From a checkpoint of a small spectrogram VAE: decoder norm batchnorm, soap at rate 0.0041.
Rows from block 14 of the encoder of a small spectrogram VAE, named by matrix and row number. Each number is 128 + 32 x the weight over its row's rms, rounded and kept within 0 to 255. All counts start at 0. Numbers have three digits each.
After each channel's rows are labels from the 100 clips, of 14976, where the channel reaches its highest value: "strongest on" is what is common among them. Only what is clearly more common there than usual is listed. The data: melodies that start on their tonic, played by one synthesised instrument. In brackets: how many of the 100, against the usual share in percent.
# pw: pointwise conv (encoder.blocks.14.pw.weight, 384x384x1x1), inputs 96-191

pw.264:088117162114144158094120141139121164133119131108125141089105172137139111154124160106126189136142085234120160127111140154131131122150115219136196121107162118132120129108123112116150135114156089122106176145175136164135110136142150100128125150108129145126151103157166116044168130166124133150
strongest on: sine tone (27 vs 4.7); clipping (25 vs 7.8)

pw.343:103141133140116124155156118110114122147113094106089085113108083120119111109072141191088113092140098133215130188150064135117170063132208125118124075163132103135112117032137160107156172154139148120188144134156154145187091167121176126150138154148115073125126127131103091128121088108203101114
strongest on: sine tone (27 vs 4.7)

pw.82:087100122128105150115127098084161126127162115147128139110120116075093152113154140107121132185125127133203134120120121162155145119118119114097138119091106108069130118112116100112104090154119137076091124104074169132067114104151096103105125135116122107135122124112131130145108135207197117130
strongest on: the note A (65 vs 39.8); organ-like (28 vs 5.2)

pw.171:119129131135153221160086168105150171109099133111128176104108118101158145215130162174122133162134144104114139135104198123126138108111119101080092077097154129109126157101173086144099215106138166134142141153153103097071141250114076095105095122124118077133137131089081118083196087132124110131
strongest on: square lead (28 vs 5.1)

pw.49:150091103085124109129113106085122137159080108153253101140123092097095123116113110087193116159099114135114132152115113127172110114123109134159147123107100143071150154083137141136117109116100115123118128124079106124085096103112126137184115134136130112100097102182134112166118090117140127132
strongest on: organ-like (34 vs 5.2)

pw.203:150123111117080115135091126115125114108114142140139116136235121134141149137127118116110101109119188134092095127221115119119128109068103105101104104137189221182128136117142124131073103159170239148110119178163131122101124140152107081106168122114126109112110141122125144103123113113091134115
strongest on: staccato (52 vs 24.9)

pw.347:175126108114141137106105118148107124114095112133136142114109137142115128103147122102123129147097123149097119121110146110086111155126116130116110092137178105105152196182255099160150124122087126145117118136093119107164117153105092114103106082214087157101112105141155086190119108142120136093
strongest on: staccato (54 vs 24.9); mains hum (27 vs 7.2)

pw.251:093127203106080105097112111115152126097182169135129100109094126204117090102131135127055086125204118142113140209128129120196129062123109146145113118094135105118079118112086095094123145090169121126114106135195076120198103089081128174156061117135072182102107121085123088124131099122086111138
strongest on: square lead (25 vs 5.1)

pw.166:150115136246149111132157091132154148103105120139125140141135120117107134143150129144185121152158139128206143128170133141108155120126194118192133098115113112112111122253080114140119155112084131127125147142128141100154114117098144112141152111068124145177149130115095118144152255116076116105
strongest on: harpsichord-like (26 vs 5.2)

pw.353:113111106112102255110115136113095174127199152106114179113120067214088129131115154137115111170096131118121152130120121150111116115118131124098134117095179135121109106102150128121125197069089139120157194176151126122128092141088154108160110124113097166125145125160082114141237117231161082088
strongest on: square lead (33 vs 5.1)

pw.212:138103095141111103038138085142108105134130136139129117066073131139110036074133132132110123111104122124128152090127137147111154123156112130116070151080130122106122156139099052087121137122129049143121076060099102111147125117126132129135073110102123110132106098146110145191085163117178137126
strongest on: harpsichord-like (28 vs 5.2)

pw.145:109099149141143104138105133126118095135086130129163112126129113091116086138124127140138149123185103107128127143128094149166128108114129126112161092127105100069124178110140107137125129095163152093142151071110231117147133133093115113178125123132133081114135088206110083129116125109151087110
strongest on: pace: fast (70 vs 32.9)

pw.285:149102101080130163161158120124175083121140106140133146137099142097113109119046090087094153196113186112115113140129108143095097090111147119117165100120178114097111099076162154097149112132110089168093152134176119140105102185116100106124122089105119095095132171135193112070134083119122107116
strongest on: the note A (67 vs 39.8); organ-like (25 vs 5.2)

pw.74:163201116169156091111120229163156106124149123082123117076113106130076208111108122121130173106100123099138160158114139144102081130071124145098123118131149124151105136086126109124113091114133106118117110137139175171140113120129172111111050172170179122191118148134077143109131099097097152233
strongest on: clipping (47 vs 7.8)

pw.100:067193119105118128157150077076136097100129118117134123151062135105112141129083106129090162133104048123132115161077125139115125110199130136105138092093128153126121124074103115084189145145127174119130131132118174200124117123165184174119170149105129118142138132119104116162106098128239184120
strongest on: square lead (26 vs 5.1); clipping (25 vs 7.8)

pw.101:158093098122110105136069090113106101120099116120094103122119099119175139116113082133104106124125104158198100149107127124124227167120095119119117157076149129102112107096145113113063108142117145136199108088124119148088181149154133228135133141141129109126117105084119123093130108236124131104
strongest on: harpsichord-like (25 vs 5.2)

pw.241:126123133084101123096137109123127073124150116097136134149171122113111140086170063139145111149095116066162061122107139048120127130116182101062067121177083139141114162141090179132120104139150130104125061122120110106137125139139134117126077130152145095121102113125126119106080116095158129130
strongest on: thin (high-pass) (44 vs 12)

pw.374:163134139119129148122134138128116112135102145102136142072103140127166117153101163128114192105114122189130182109153142207132142105146120193161163139124227136122146135096155087082146145148147086118136150134146170138113135115144214136141064163152126133125130136116125122162154129155059131160
strongest on: clipping (42 vs 7.8)

pw.216:062122109143101125133120148085061044122093133161113119148098105125115079157115059142118095150060129096113075117051128089101124106114119098133109141093190121120132127078139094087115136101108136098132145122056090098156133144092107114141173151061130082168089087175127178127107118128119119135
strongest on: thin (high-pass) (34 vs 12)

pw.148:147098139117197125146108135185081109122142107069104107122127128124109148097053104106177120096134086161179133098114121130134112181106115121134142158164118085161110110114104123112116067135093112151083109156137061107121085115122112255129136096115147146119092143110171140119101110186158131109
strongest on: pace: fast (62 vs 32.9); square lead (26 vs 5.1)

pw.72:136187102111113149151137134122147135167117255107188124138135255166091128129108119100137132125111158123073130135163155136219106086106105138130139138105115164071146124093097143137089137129161128092090126116127118189122069103210143083100191131160083095106197128111115142103162096125190084196
strongest on: the note C (66 vs 40.8); organ-like (45 vs 5.2); tonic: C (25 vs 9.7)

pw.68:141132138096134127140099201167114095107136138100128127099107170121119074152109101138108176079061111199124097174058140121148088139208113203116123086089155131158085119119144136111109148105123154147136145147101150211075118108147185145162142176149129140142097091096116114060094132164053138171
strongest on: clipping (46 vs 7.8)

pw.137:033191111116131141187126147088116129127110123106147111157049126107156092123094131118101136109108062154111108162081136104128136107152124122089100104113196129119146137071129109037188167111130159138142122169106174172136151115136174142133110137086126112165139135075088141114093082115244187134
strongest on: staccato (50 vs 24.9); clipping (28 vs 7.8); harpsichord-like (27 vs 5.2)

pw.103:171118106143118104103114104127111212108165126171132143161146084120135208122098221112151111112176172119114186176208104145123126116101152122124112105120218117127146141140183140147124163145126144130100136116121141105118125144101152118090184167123114126172174157136155137132168143113133109133
strongest on: thin (high-pass) (29 vs 12)

pw.260:162146124116076127121139150125082112134077129096117116124075136092112121113061112123103126106075081123110127180105116121137145149110111149137168234122105181123182101097145135101123141121140168124126114140134089116121106098135126103128089125131137135116106106129218184139088121118126091148
strongest on: the note E (66 vs 39.6)

pw.64:178074128126113112098110157145103145102111161071103099130143159165135137118088146138098118108109129129178138129196074116168115114077114120105120138114102111155125071078135148091132132092162140085170119159111096111109151105145123168117158156154150120116095110151093105136110108146209083209
strongest on: sine tone (27 vs 4.7)

pw.224:075129112072180096121117190134144051093142109077108088099123140130156076121096094121157131142114124066136095089091125088109127110124107112113141101130138117154097142124121088109154116121126091150127104111171113138130132125116159142089080140164114144134109168141146120000128110159146128161
strongest on: clipping (42 vs 7.8)

pw.165:074122120140123117121088125172108143101128124128207149086122109128210169111117156119072152101150149114088116136107100119128131122114088137108127093104136124144164133147107088140090143105110127137089129148097135109115182080107102121120096106104130124119143105149127140124117131093229101086
strongest on: square lead (32 vs 5.1)

pw.188:215143086180129116129124105108113110082099124119115088146139131119106106115101121133105116114121167146143146097185069135117105127198143142121134131146134192096193140096127146153195176149109065157144142104166091084107140102119131130095099129148120102097110171170159117182118118085179133096
strongest on: pace: fast (60 vs 32.9)

pw.309:206174111121126134108128133175128101110084116110113103123122129141159091132124137117113116108128167137114116116122103153101116130094103123117119133175161130146121135121195106148133118089126092107102137136070096141113123153101141084122119119146127153136126123235140134129113133113232086124
strongest on: pace: fast (62 vs 32.9); square lead (26 vs 5.1)

pw.30:139200123107123107127138223170129125104145132110126124092134105126091233121090099112089196100124182096115116119120141122156096132133135126112074121059123153117118116080158192159129124124125125152098084115085190181115098093129138103103134147104140132137134106070074123102125083143128146193
strongest on: clipping (47 vs 7.8)

pw.333:126137152093087123135113122100102138091143155096149112131139084209110165134096142102076134101228148140103136194163123145242115095121102146111132075102130142094112087098097180118114071109137163109134126187141120122148134112106179145094129162116143229119093104124111110178161124152191140101
strongest on: square lead (25 vs 5.1)

pw.249:136092120151116110127088114088115107114101093151079111126125098087104106116095108243113114119104141123194155127110180138106115128075110122216134117156145107102092093134183166116072235094102134037167136133138120131208102147093154089126088143116173162150099101097120129132112199140077137135
strongest on: thin (high-pass) (32 vs 12)

pw.231:103127126160118118155138116101124100128092147155137169182182130130130120112147072153130100147129161091162061187131143068124146167126152105064079101154150123156116141204190162183110152130131170155150109150084139126117146129130125160134153140207129145156119123120128138149095185097118162139
strongest on: harpsichord-like (29 vs 5.2)

pw.105:165080174098112120128104211227105137122113110079086115138088135153097189119094125135047204121144135133139136140119140124196096092101130143114140080088079106193098107112155119135123137094168124090132106202068156111138097121086100199128122136125141177139087099120092125138155094167132100190
strongest on: sine tone (32 vs 4.7)

pw.247:152157078137178137153164080145190110073113113140106127170075140114199073140170108104115152144089145128133098090118136120093179231121165134106112121118110134118134124113166150130186128132099114100109133109130130126084155117124138147090094154115105137115139111112121142108139117121073144134
strongest on: the note A# (69 vs 40.6); organ-like (50 vs 5.2)

pw.371:148120112050167136197148149124106132132113118089141125103072126090103096136087163083155150130116084159139117102126137158149093109144095148134093119130187128099150142083154107053155094115110121087100118150184107097131127113131163117161092152091131098138120109147152124129073109105204151131
strongest on: organ-like (26 vs 5.2)

pw.189:113182108196139138101219174107113124207163146134114092095135102142110106128155126200155127130149099103227137097091108103127228134110207147092128121131093131088076095143147107118172094153080086107136114082121136115220104125120157075152115177106176125183139140175125112154129167131224114125
strongest on: sine tone (29 vs 4.7)

pw.17:094119140117100148151117126136130131114255120131111093129122132102101145097132118123128112147124141117133110108125126100128129119104136116141140145117116114202225115120092127124119070106087139111090125156119090145120106071131140224087132129124117206126104131078136178100102123215195121124
strongest on: pace: fast (61 vs 32.9)

pw.54:093101126092115124043103082108095089131117146131152132116114129123119119108159086123138104174091120089109100125045136092120117138126115120097103156163198110147132148118099090136135123108104088115121107059096091106165116163114099134133109092114115104102093064172104104161114110103084152111
strongest on: staccato (57 vs 24.9)

pw.41:142088106114142122149086176113129127107133094147090123095135070103120182128137129134132138142105131162214135113147155140117171162114126146124127083126130105111133132097138116100119092164089136140202140132114118100098172135123099224098139130083126110150136143099107097114127113115166131157
strongest on: clipping (26 vs 7.8)

pw.70:074121110131105100094105106125076117119109133140140118093128133137126119138129129101142119138118103127113119111104123132108119113132124123112126124148198114121125108123255063107131115097104075167125125062068107130159128137108105115097134126109095135124127120135118136129131118088066130109
strongest on: staccato (63 vs 24.9)

pw.308:078125154073111112117130144086093083139116126114130126120179126107152061110141083124113086132103143081116039121135140063124112114117115093094058131115228151225131146104069091096135142129130122128136096169054141149132139124126101166119114116093121113114091109095092151080085123134113096119
strongest on: mains hum (25 vs 7.2)

pw.79:102116103109028127076103115095126086090135107177141128064102080108116136119121091132073123173102146089125101093101146090100139114128116116100117134120179127146132165120151071095108144089137061153107131060064090106180129139107138112110108155084132113142111109102170149178141115121112137147
strongest on: thin (high-pass) (33 vs 12)

pw.221:076156138223110114120159087078107145104107127175134118097142110119077162117156128157147110155136155112171133119149119131103180079151239093179120115125182113124096121178111118101131125143099112170124132146118106124131106111130130127090115117103092094176141134115169138149136192126147121156
strongest on: thin (high-pass) (31 vs 12)

pw.154:126139130089138190112111190147102161120118135125139112072086154110154057180101174119089169168135117196125132108144131145139130120149127167103187134086229133106131139113172106084117114125118079120113179112086141155126147132130154153134141155097147151138163126145138120066144124182197135152
strongest on: clipping (44 vs 7.8)

pw.135:115159147167141087119153046127127151112119125140140124114125140130148146139112162104145097147128135141117159126120114153106130103134162086168144086114177128143104089148216131109144115128145092170090140102108108095097108129097134089112180170120132104198156133135175221150166171113101107164
strongest on: thin (high-pass) (29 vs 12)

pw.55:121227091095108105130128255170104115131106125090127122077123139130115172150086111110128211101092114120102120158089126105129090107112135170108128101114188162120105097078061139109121094092129119128107127168147168212117142087157140119109102162165153142177105109093093151117108132145065179209
strongest on: clipping (49 vs 7.8)

pw.81:058107116142123120124119077103113103143133109141111089149130130111146158118119121235121087121130152132180119143128088125100205088121147104096149113103142130147134108132173112148129212117125156130255145109098118071174191144136128111138183138158124147106104075135092125171149126156210123115
strongest on: sine tone (28 vs 4.7)

pw.134:066123106115091113098095118112091086099104127145143112113106102116090139104138082111115090131093095096096106149069134090088103106120072104169079132129176124149117137091119095085108120110121198135116104115090078130115106138112127119141139122138111099144082100092125142135100088115075110147
strongest on: staccato (65 vs 24.9)

pw.339:161153111116131105133108136130119123122099113164191105108103132177118127123102144173165130105123097091171160120152076140121102111154069131144110150189094180107175118126022083127172166099112106120255124109114126105078220119119101139096149133092131134119114118096139123161121113089169138122
strongest on: pace: fast (61 vs 32.9)

pw.275:094152125120047103107156125116164118131132137097119122156158115137113119069093070122136096072091163063106096176147130052157119118088146072152090120070136138172152183160180174147141146161148200135126058177196085086129148100169168105156171135143145109140034150132147115090085097146128136167
strongest on: organ-like (35 vs 5.2)

pw.261:171111122110075120075114101099079133120137121109142145116095079106135111124196122116110103161121104112125131086098138113086113097137128101073122117193078114161120166188116119090093122121159094135122129094098109108115128132121145100135121172157129141153110120111123149044136182129049155160
strongest on: clipping (25 vs 7.8)

pw.321:133170104063201109134139176157172132131113136127132092169162134142142191160114120120166147124118166110095119129149094132148125139092136151090161128138059140104125088103079176143127120097093114131128148127108135140120147086117117112136124135188143162123145151163096122129150107098177100132
strongest on: clipping (39 vs 7.8)

pw.102:134219121175118106167159128067112134137158143090125105127085158151137075117055130130068105110157100142154115195115110135131109095086124183126111125114101157113149102064114132116135115140113213100127089168142099098160145111150210104144168206106111122162143100094136122148115119092138134082
strongest on: sine tone (31 vs 4.7)

pw.141:048130108136105146155160146136097189197065114110116153191145117132084103093071193093085126116093085112136170148199095139121103108121096147090127159088124144145146085068142104177114068095128118118110121167148141107125120157112169170166168179083165109157084085110137154145117126107139114100
strongest on: the note A (65 vs 39.8)

pw.200:082127108158121098144152092116074146213082135112121105124127133132113122155084118119092097091137119177113131153121098137166107126191132153114133111095090188089160108101144143152101109103110146166141127133118092107129168090129179130159209193103174127124127103133125131152113118132098119068
strongest on: the note A (76 vs 39.8)

pw.176:022144144127182105074144103140110077156167164139147118069081152157116092078091119124153126075109109112131157109100132160154132149165077148133060158116092134095131122098176100066142125109139063165122083078180140130184125154140146101152028127095118097121107147160106113192083120104134146129
strongest on: sine tone (35 vs 4.7)

pw.360:118115210118123116138125139100126094126111140103156114152154141140101163127092118106147160120177123138103141225137139150208102120085119133129135086126082070115080089093093121161119164104194150114102128120165207155160091113108085132232123111112070147094142084120096088195126082126169102141
strongest on: square lead (25 vs 5.1)

pw.204:104121209113126114101140090084158159125123102125107119162133080062104163119111143105151112122204103122116139196121106132133101144122131151116122137135125098146150097112095159127099143116091145143095128170222146136186117121095154231176143133139118183102138174108118141111154099118146111076
strongest on: square lead (27 vs 5.1)

pw.209:187108134153128131089112114137138119116189102101076082115161098125110111116184125117131095135118113133097117152133106110112115129151118133127106103113107213170255077123109122124065099090136111113113085131148098087134127096102141128097105124128117127138118143121097171109107162133123089095
strongest on: mains hum (30 vs 7.2)

pw.311:146129146081051114140118167126147139159149236117110139125184194222130123141139143112136118129146147130103148194165156121182137130076139113143108106136166114155066167119078154129110105255219218110075160138172158092120119123255118119108190143114117119132204154114137107115163101142132117180
strongest on: organ-like (31 vs 5.2)

pw.270:159140144094130122141137149077095172123119075120087095119133072083082148110132156116155129110169143110094140100119137135114097156148092123130121208100105103097150112078139153088118100151051120109122114141114117144158125104134106246231138112130151161122125125172123114149120111153214161086
strongest on: harpsichord-like (26 vs 5.2)

pw.143:230077117169136137130101123120068100118137115149154176114118115129114142149146111114101120182157113118148131123144143175137136133123146111163152100164068090157103076189093145136083134101101117133092134134203121141192126151123111114149122117135206202149107130156085123145135194164143169123
strongest on: thin (high-pass) (42 vs 12)

pw.25:097089107171137026096118094130069123115088130097132079121127175113137090077133103151099087096140116132164107080082132107108122101216135130089093101152036132167132150160145143109149143160162123160150047139080081117110139076171105133124120143118172151157114122126127120116049197138073180148
strongest on: sine tone (25 vs 4.7)

pw.229:077105085105153136188107146112091147126112094086116204148138107076126150113096124138154081117132110142146121124116128123106101156041092129098126123102141089066120095079215135178101181069069107156088132100124103167107092153106146091164135137105225100130129099135116089136132123116096136136
strongest on: sine tone (25 vs 4.7)

pw.106:230145125131129131171130119178134121095130112146106132221130098116108138106157115115098115144143215101110110138175100074120129157115135109128096118076121121057117125127149122255102139127094125148124113097130149115089126133097108117133188116136087130109137121106126115106136124155104084099
strongest on: clipping (29 vs 7.8)

pw.342:144138124143090116107204180122146110245086104133104127136156109119065120124145130131109115137128114119213129117090101112128161082078163134121113109121158130098118116138100124106111101168119153095111121110072094117157084150122137070123130160173119130147122138140137116105110145146164091125
strongest on: organ-like (36 vs 5.2)

pw.162:093140146086188113090107169133067124180099087061131132087134050105115127119110122133160099129184124128136132111133169110141116104107096131094131124132093123126081115056133126096146139092107090134104113120129102191166089143117156150170055146139174132137089132147145120074129118126147155117
strongest on: square lead (30 vs 5.1)

pw.23:153107128161155129150108091139111152127117126165149112157142129122140151168118152110143123129119146149132138126171100133086115148121141128167138100153185077145110152153205129155106167108109137167134153138097116113107110146086098110093245124172073140128140149135178139192150079127098116116
strongest on: thin (high-pass) (29 vs 12)

pw.146:107139145065099166097133162112143072139124132119131123100109112124128042106141060154141087134090099015151016131129128032131140144139121073122089128166112135139141119105103118148120154138160066149138134131147114118118152159124126123139102120134146140109109135124101137128070106156191138139
strongest on: harpsichord-like (25 vs 5.2)

pw.132:108113113181153146177109227113107100132079117071131081087104132121123162142084107165096098099156101141194130162066144121103120110128110184129104134064120127114086126088127102128134128138103189121142124143140067184150124129111213116142127181142193083168115098160122109138122143155095129177
strongest on: sine tone (36 vs 4.7); clipping (29 vs 7.8)

pw.217:120092108150144102136085106103101147096030103169072067135122104127163125109129136186147124162132087114221145074119108131096215156101152117103120105169082119116085087116150100108116122146106117148248104123094130124102202104126121200103089119110091149110142112119106100124114146156165102100
strongest on: pace: fast (62 vs 32.9)

pw.375:135230127125119120123190117112129116098152114124119118119109126131110150102123121102144129103100193130112123130109084129125115153117106121119124110129089150120072164144128119130255133092115116121119110130103106124081113126114151118082137119106121127145126114155202120145129130144159114129
strongest on: pace: fast (63 vs 32.9); clipping (25 vs 7.8)

pw.127:033150123116084105051132110112135079133130118128124114085135117119127118120139090119118120191110139102127114086029140110109147151132096125102117111136113125139104122117123095091127098115119043130107114038121096109139103147127120100121084127129136104151112088147121147112125122119138144134
strongest on: the note G (67 vs 40.7)

pw.222:147235115159159095136140227135062075156096110092089086100127085153093139094071102136149107082139154111188136112141122128111057110137121143126084091107072163093081132064160151079136124107102101165123117110137079188158126096119167134131150162145202136179110146150113125153114120091134136135
strongest on: sine tone (33 vs 4.7); clipping (33 vs 7.8)

pw.92:104144109067100140135134167081111136119153094069102127099114144121139189126079102114106194110089111200125110160124119144162105111061124181122120103094123109056160107107119114040118133150114135089135108130153187065129171114106135115139133130095101133133099177086105118133101148142162111146
strongest on: staccato (50 vs 24.9); clipping (27 vs 7.8)

pw.175:128110146097134095113118214176137092129097131116100082123125215128127170128120120115140180121086115110076127135134127131130121124219115127135118103121156114225103147119138096131107096201245162171124097152141164219093125123255136131133121117148205104149087171118120130135103108133128193240
strongest on: sine tone (31 vs 4.7)